From a checkpoint of a small self-supervised audio encoder (BEST-RQ).
Model: 2.32M parameters, log mel input, arch convnext, norm layernorm, activation gelu, layers 16, width 128.
Rows from block 2 of a small self-supervised audio encoder (BEST-RQ), named by matrix and row number. Rows with one number belong to one neuron. Each number is 128 + 24 x the weight over its row's rms, rounded and kept within 0 to 255. All counts start at 0. Numbers have three digits each.
Before each neuron's rows are labels from the 100 clips, of 14848, where the neuron reaches its highest value: "lies over" is the class under the peak. Only what is clearly more common there than usual is listed. The data: drum patterns on synthesised drum kits.
# fc1: MLP up (model.blocks.2.mlp.fc1.weight, 512x128), inputs 64-127
# fc2: MLP down (model.blocks.2.mlp.fc2.weight, 128x512, transposed), outputs 64-127

lies over: rimshot
fc1.507:116104157134146157156101104150113160111120088195132115107091090101114120122157098134105138109098131112091114100127132091144102109152116133118142148133090116139160121104096099086136153079158134
fc2.507:169103150126108140131136155169136167151109142068164178160115135102136103125137121125164172112124144086120117132132105171144107129164111140109135134156100138109078117139132166118159112138171160

lies over: clap
fc1.35:143126152155126141173093116113108153152133112115088119146125139158094137121116102124116157126120121072111165122103154155120151128164113124156147132097108165126104161122079120150157125082125119
fc2.35:125134086156159142151130114127139126166109112113091159087118116130143128135125159177123079107138148192127152133081163129112137096138108128123177118123143145109091148097130107141131140121114158

lies over: kick
fc1.237:122130096143141176099136114155104113095082138128116159148128120088109116112105087111120143133162155137162108138147131120165126140140122135115120086106073093108127159145079116167132121116120081
fc2.237:119118125156106167112150155140135111098118121082114143106125152139139149110107106106164111093145100060132107133105159159191140138146138110128130158129106141112143129117114178143135136158125174

lies over: snare
fc1.496:125133114174114118162146109116116110103156102090152164166128158146123125140158163125147125147164141131135121157115131091138125159105193121180135125144121143165131159144137107162125093120095123
fc2.496:138096161171084166152137122142079103103137145136149119090113071078121132117116132090164113133137126125148139112160122154125126119133139150102108140131150106089142151155125118112089153160082125

lies over: kick
fc1.160:112138118166140121082095136146112109100113201161119107113136097153119089093101146078131141108115167131102150105118137105156147168125122151121110133105116110177130146123127127142105110117113146
fc2.160:072106126159148150103102108115131104120164112108093145133132138140147179125074073084086110109079163133164150140139107175115155119143102114151107136130135165153146138092120119108120150144102136

lies over: rimshot
fc1.268:153123171133117133145144150122049088164178118142089130088147108117150114111139136139109141125099120124121139103108128112179129120142130122131104118108121120091122130116151156120103088130152124
fc2.268:114127097081159125130148105100130091161132161105139087139098175100156127116162085157146168124137180101148115095109099142145169084128146123126143127119123108103127116119168167107115133150162144

lies over: clap
fc1.382:105112140146153162142127147145184126135153103136162150103103090092151134157116107121128111130134115163138141172117140161100147177133104115157160145123091127133113154136135116150137144161148129
fc2.382:165123105162058143144130156094116115138114142137127143164110178091113163138116089107133151130183143113122158179124147173101155109132111133154167151149109132145154123107109165114110089100160118

lies over: kick
fc1.202:163126102128133126120095161170044139162121130141102131150144141126154077084142135127143121139137141141165169087182133119161129175137163128165157141126123123141087132091125134115092106108134138
fc2.202:110119173128088131114139122132176118152119126151102138157114133130150134120102118105096175119151120128100111086154073157147142103130082092147164135143139129169143134098117111088118149131157132

lies over: crash cymbal
fc1.370:139123145136139122189107142111147129163131141110094147150134133113110128084165133118117171112093187138109155170120143100111112110100165106126180097115153119148135133097116109151091129108111148
fc2.370:114132095092150147158145119126111128158137111198125127119109132068125093105125162133143124099175124120141113145142151153092152148123140138114154129121130108111134117133143117148174126158118145

lies over: kick
fc1.352:103165062142160131118127129130138128139090154101096116135126101146105147110125123144113135105148159105146119158106107117146158148175143108162150096127137134088112165121109122117154149117090124
fc2.352:156135078121081129135137114139106158166114097138133133137140128124120140148136127171141134141114116130119128134151117141135110115155129118118123120106148133150152185158131156118147127121074155

lies over: rimshot
fc1.380:129133130160149112121110120153126103164121119160089149134143130090141138149128131155137132117125100137107161152140120162136117130132162153073119156140124138140155148113150096137112155132141098
fc2.380:120132155142131130131130169114103132139144140086074136127087139099134131141134179142154160137131132112166096122127117098155128115104116108100152128125118106129143123069076152056091109167138167

lies over: kick
fc1.59:153174155145088132170163168133146164089152141164083134134118119136120133137167121136108157125117114103147128118119157136136110155117106114118151143152135092157102186109152114095090120117127151
fc2.59:127108116088142141141118146115116132128110154121112150134156072151157114106130105140146136125140122140126135090129113158135122110145127134195108124144082097124089119126098144082171134147125114

lies over: rimshot
fc1.37:153149119144112139086117152084123129212124139150119137155143107124160121121102135102118103177116117101160164108083133125140127163147140097140129105110150135077100137108135148140159157125153139
fc2.37:105112131163156133122152149110128101118128154087101148152148144130144132115133157098129147172150137127109138078096139122121120133157180124178136161093099138089131131131161131141161131091138093

lies over: kick
fc1.403:146110099113096166170147073126109121050099165123121105126132095132127157130100147168111160161083112146133137119111088137120099151188122148119130129125135131080162162114110146142113116098142147
fc2.403:123146164105119174164116091146165148120115123106126147126104119154129105139158143124147073154108127151160131153151108117138140111111134100126107120137097111119058113090135181173163149108146128

lies over: closed hi-hat
fc1.427:149161149138140088114104217143120136140134147146143128116151111141157133157138116148095111158103125139103181132178124134143143105134104143131143152134131127132137124122148127144147148107155125
fc2.427:140112106111126090126120196127153108141126107089111153139161124155127149145138091146123099159091115139121161119137142123103131109144150158162117109127102155129146139163126167129098105154144147

lies over: clap
fc1.385:105136105122121119145117162146075123113156113143109127138154108095148106143127120099132111136127115111148122129186134126097140076139115071130132171121127099115136126118134143126107100141169103
fc2.385:162106123136145105108128138130074164124128142146149146152091115077127132125154063077093136136131148093099098138142159120131145139137131174104162135122146154150153112102156121100121159117161156